config.toml
train_examples = 295000
cond_dim = 192
norm = "layernorm"
residual_init = "none"
beta1 = 0.95
shampoo_beta = 0.95
adamw_lr_other_params = 0.0018
decay_fraction = 0.2
weight_decay = 0.09
Rows from block 4 of a small class-conditioned image diffusion model, named by matrix and row number. Rows with one number belong to one neuron. Each number is 50 + 10 x the weight over its row's rms, rounded and kept within 0 to 99. All counts start at 0.
After each neuron's rows are labels from the 100 images, of 14976 (inputs lightly noised), where the neuron reaches its highest value: "lies over" is the class under the peak. Only what is clearly more common there than usual is listed. The data: dashed paths with two dots that lie on the same path or on different ones. In brackets: how many of the 100.
# fc1: MLP up (model.blocks.4.mlp.fc1.weight, 640x320), inputs 0-159
# fc2: MLP down (model.blocks.4.mlp.fc2.weight, 320x640, transposed), outputs 0-159

fc1.341:33 50 55 65 60 60 54 54 60 36 63 50 50 51 54 53 42 56 36 34 53 60 66 36 37 54 44 34 33 56 64 37 50 55 51 23 43 44 54 72 56 60 56 55 32 47 45 57 66 55 46 54 42 46 47 44 68 51 54 39 50 49 60 47 58 37 59 55 57 34 61 51 55 45 47 56 50 48 48 57 56 52 41 51 55 40 42 50 51 48 74 44 48 52 55 38 43 46 70 39 52 39 56 45 45 68 39 49 64 54 65 76 38 54 33 65 76 47 57 50 55 51 37 75 45 62 47 56 45 69 45 58 60 51 62 35 71 47 68 57 36 37 67 44 44 45 62 40 47 40 51 56 36 58 46 57 58 44 41 55
fc2.341:64 27 33 58 64 41 28 57 34 46 38 42 57 45 54 59 48 47 53 52 34 45 44 54 48 48 35 50 46 45 46 48 46 56 60 53 62 49 56 39 66 49 49 38 56 59 52 47 58 64 64 59 60 33 56 42 61 38 56 45 53 64 53 25 47 46 48 52 38 61 66 53 46 47 49 57 54 43 52 49 49 43 37 27 49 55 41 47 58 53 50 72 54 44 60 42 66 45 46 48 62 59 49 45 57 57 56 42 56 48 54 30 49 47 49 55 39 43 48 68 42 35 42 44 49 39 49 53 64 52 79 49 49 36 59 64 66 55 32 46 38 57 60 49 32 36 32 46 57 48 54 47 41 62 59 48 50 53 64 53
lies over: dot (40)

fc1.110:62 68 49 42 62 52 39 44 49 53 33 56 48 59 44 39 40 67 65 68 47 54 25 50 59 54 66 57 43 31 65 37 54 60 48 49 33 63 41 49 54 55 49 56 47 58 49 60 61 54 64 48 38 39 44 61 65 49 60 47 42 54 49 42 61 43 49 32 37 50 42 54 46 71 69 56 55 45 36 47 52 55 49 51 48 55 62 41 41 67 56 44 54 65 60 56 42 48 66 47 42 64 50 70 56 42 40 43 50 50 62 32 45 53 55 40 45 51 43 43 46 56 35 39 54 40 71 31 58 33 32 44 55 43 48 32 52 44 56 42 34 49 56 49 46 46 62 47 56 72 62 53 52 46 51 51 33 36 71 38
fc2.110:47 40 37 45 41 57 41 38 50 42 54 35 41 60 42 48 59 39 30 45 42 42 57 56 59 52 53 52 52 62 46 34 45 54 63 43 56 35 32 49 41 47 56 63 45 55 45 40 45 55 40 57 47 55 35 57 34 62 60 61 55 60 57 60 51 42 36 55 43 57 48 54 73 48 68 52 56 44 49 72 52 70 51 60 65 49 54 52 54 52 28 71 46 60 40 44 65 53 52 45 55 55 53 56 45 69 51 71 54 50 42 34 62 53 42 60 43 60 69 49 57 60 41 36 48 48 46 51 50 62 59 63 42 53 47 53 40 68 41 68 44 50 56 49 56 65 36 32 61 53 37 51 39 55 32 59 57 25 53 60
lies over: dot (25)

fc1.170:59 44 63 58 45 50 38 27 56 71 44 46 32 49 68 45 57 55 38 50 62 59 61 55 41 50 42 46 46 55 50 57 41 52 50 51 56 42 32 53 52 49 48 49 48 37 66 50 50 51 42 47 63 57 60 71 49 53 52 54 46 58 39 38 61 59 42 40 38 57 63 51 62 40 45 59 35 44 56 48 62 48 64 46 52 54 59 63 48 46 52 66 55 69 47 65 43 49 52 51 61 61 57 25 42 62 57 51 33 46 52 33 44 46 53 58 51 46 47 61 50 67 50 58 56 56 44 70 65 33 46 45 50 59 42 36 45 40 62 59 40 57 54 44 41 74 39 48 56 47 63 35 60 44 47 57 34 60 54 57
fc2.170:51 54 50 47 53 52 45 61 40 37 61 38 54 33 45 50 45 46 61 46 52 41 36 48 77 48 43 44 69 60 55 64 74 37 57 41 50 47 37 48 48 51 41 55 31 65 46 47 59 42 46 50 40 44 31 34 55 56 47 48 56 39 61 48 52 44 49 40 45 32 42 51 45 48 58 36 41 55 41 67 31 49 61 53 56 53 42 54 40 45 29 54 53 46 65 62 52 47 45 51 56 50 56 62 53 54 57 35 60 75 55 52 49 44 40 67 55 54 48 41 58 44 58 18 49 43 47 60 40 44 38 52 62 60 32 44 56 76 54 59 61 41 42 44 44 47 45 55 54 50 61 40 44 61 50 57 61 64 63 44
lies over: short path (52); long path (26)

fc1.286:54 58 80 47 49 48 49 24 35 45 48 77 34 59 43 45 54 62 54 70 52 53 45 56 47 38 42 48 46 44 53 38 33 54 57 51 47 45 45 55 53 44 41 42 68 51 58 56 50 50 49 49 41 37 63 58 52 57 60 62 55 60 40 41 43 51 58 35 46 55 43 39 52 55 44 50 38 49 50 53 54 49 70 51 33 37 45 62 40 64 60 59 48 54 55 66 59 43 42 52 61 67 65 38 42 45 58 39 56 49 72 46 24 51 55 53 51 40 55 57 46 54 53 45 67 50 42 49 62 49 60 57 39 63 69 45 43 43 54 46 55 31 34 45 49 51 46 47 58 59 77 58 51 42 65 63 48 61 58 61
fc2.286:59 48 38 65 51 50 38 64 47 47 35 41 54 45 53 44 55 30 47 56 57 50 52 57 67 56 59 40 39 50 54 43 52 47 58 47 53 36 50 48 46 49 62 43 24 62 54 57 58 49 53 43 34 58 40 56 35 52 45 57 45 55 67 46 48 44 46 55 58 55 41 42 50 42 55 67 55 60 65 45 32 71 44 65 62 60 60 36 45 48 30 39 55 56 58 37 55 49 49 59 48 61 58 46 47 77 44 32 55 60 26 42 44 50 40 57 37 49 39 38 62 44 48 29 38 65 61 61 33 52 37 34 63 59 42 53 70 68 60 70 60 34 47 39 48 33 39 49 46 60 52 54 50 59 53 41 50 42 70 38
lies over: short path (30)

fc1.412:34 52 46 42 49 35 66 51 57 46 43 55 38 51 37 25 59 64 64 43 43 29 62 54 58 53 54 58 46 53 54 63 44 43 59 51 26 34 49 51 55 40 49 50 41 67 71 44 56 47 61 72 44 37 42 43 55 39 40 51 55 40 48 45 64 13 46 38 48 60 52 60 56 49 63 41 40 61 53 48 57 38 51 56 55 47 45 61 53 55 37 53 73 66 51 45 45 50 74 53 45 47 36 50 53 48 56 53 48 34 62 52 44 35 42 53 32 62 44 35 51 58 53 42 36 49 65 46 50 40 47 49 47 54 60 43 55 65 62 49 52 48 58 67 47 47 51 48 60 59 32 56 35 55 44 39 60 56 66 61
fc2.412:64 54 59 56 60 48 33 36 47 49 48 31 42 76 74 59 49 31 69 32 45 50 56 62 64 39 45 36 47 34 45 40 59 60 52 52 39 65 52 61 50 44 48 39 50 56 55 52 42 62 39 34 62 52 65 57 37 67 53 59 49 42 54 48 42 58 51 55 51 45 50 47 50 55 63 45 53 40 57 61 37 50 57 52 53 43 47 31 27 47 48 42 48 49 31 55 45 56 41 49 53 68 57 52 52 59 38 64 60 56 58 44 45 41 54 44 48 40 37 46 49 38 70 57 47 51 40 37 44 51 45 44 41 45 49 66 55 48 56 55 55 40 58 35 43 62 38 52 50 54 42 57 35 54 50 51 27 50 49 41
lies over: dot (45)

fc1.514:48 57 53 53 48 48 39 56 58 39 48 65 57 47 59 44 38 37 42 54 51 67 38 60 38 55 66 38 65 45 54 53 49 47 42 56 47 41 64 68 44 38 52 43 35 39 56 54 48 54 65 58 50 55 61 74 46 64 56 52 50 50 44 42 37 33 42 50 68 54 48 42 46 30 50 43 56 47 64 38 37 39 56 48 55 56 35 58 54 35 56 47 55 40 49 47 38 42 48 62 55 38 53 39 56 52 49 46 60 38 26 44 61 25 43 68 46 57 63 38 47 54 45 37 46 49 56 62 61 33 58 43 53 60 37 74 57 71 70 52 47 63 62 49 61 44 41 45 45 47 40 49 60 48 47 47 46 53 48 43
fc2.514:40 43 44 35 57 51 63 50 47 54 57 22 57 58 51 57 43 44 65 58 46 35 54 56 58 40 40 43 56 55 52 56 33 62 53 62 47 55 42 48 64 50 46 45 48 64 48 52 47 33 44 55 42 62 35 44 51 53 67 55 47 36 46 54 40 64 58 45 41 39 57 58 49 46 65 42 36 52 32 33 49 59 31 54 56 46 64 42 47 56 65 60 52 49 48 36 52 45 47 61 34 48 48 45 50 35 46 55 33 72 70 54 56 59 43 32 61 48 24 59 56 54 24 71 66 52 38 51 40 62 44 52 49 45 59 67 56 38 43 57 46 39 53 38 51 63 39 65 33 56 72 38 34 60 49 68 60 42 53 65
lies over: short path (30)

fc1.355:54 39 49 63 55 49 51 50 53 58 47 59 60 54 46 58 34 30 33 60 53 49 43 64 52 49 77 43 45 49 66 53 24 49 60 46 48 60 35 32 42 37 47 43 41 54 58 67 46 52 43 34 45 56 51 44 34 52 61 56 43 49 40 44 45 37 39 48 64 47 57 57 57 48 61 43 44 54 26 52 47 48 51 62 56 53 36 55 34 48 41 54 50 49 63 46 61 45 56 59 46 48 60 44 47 58 58 58 42 66 56 30 37 40 45 63 48 60 45 37 56 61 40 49 45 33 52 68 34 35 33 36 37 64 48 53 49 57 38 42 72 48 65 44 38 44 65 59 37 50 61 16 52 59 49 65 52 53 43 56
fc2.355:48 59 40 28 49 50 71 47 45 52 73 49 41 46 38 36 55 59 45 48 55 62 52 47 54 53 45 41 65 54 35 51 67 54 56 51 49 61 70 60 66 61 64 52 52 44 50 47 48 56 42 59 67 59 44 41 56 47 51 43 58 65 61 60 57 50 48 62 50 47 66 44 36 46 56 45 53 55 67 44 53 67 43 34 45 37 49 57 48 38 47 39 56 59 54 54 54 62 52 59 49 48 32 52 60 34 41 53 59 34 45 65 68 52 59 57 67 37 51 59 66 54 61 60 65 41 57 44 53 58 64 53 63 34 47 66 54 38 39 45 35 49 45 50 50 54 50 32 51 57 35 70 48 37 44 61 56 39 36 48
lies over: short path (84)

fc1.105:50 36 34 47 63 32 49 50 58 61 46 53 42 41 55 35 54 67 55 47 51 37 52 45 55 47 47 42 43 29 46 41 46 45 56 36 55 54 50 49 53 23 70 57 51 56 58 59 48 66 55 44 44 41 53 75 43 54 42 37 37 42 55 58 54 44 63 38 52 53 47 60 47 50 71 54 42 60 55 52 56 62 45 51 47 49 38 59 54 46 33 45 50 40 61 43 40 39 33 57 43 62 50 52 57 49 58 44 50 52 43 49 45 70 48 38 54 40 55 55 56 56 40 45 56 75 43 55 54 61 42 50 61 44 42 35 34 51 30 63 59 65 56 67 60 39 48 47 38 56 45 48 60 63 47 59 30 48 55 46
fc2.105:54 61 48 70 36 56 48 40 49 51 58 57 54 50 55 56 60 56 50 49 60 49 52 53 59 54 45 46 51 36 47 47 58 30 52 43 51 36 42 48 47 58 43 34 53 59 50 57 30 53 49 56 58 50 42 49 46 64 60 26 43 55 59 39 63 48 55 37 32 48 20 42 58 42 37 35 58 54 60 50 60 62 52 49 37 52 51 35 49 53 67 47 42 47 28 57 55 55 40 54 39 39 45 55 42 59 32 54 35 49 53 64 58 47 63 49 57 47 56 37 40 28 50 46 33 67 40 52 53 46 37 69 66 53 32 57 52 59 70 40 76 58 61 53 58 48 43 61 55 59 43 50 67 45 48 38 27 33 41 61
lies over: dot (41)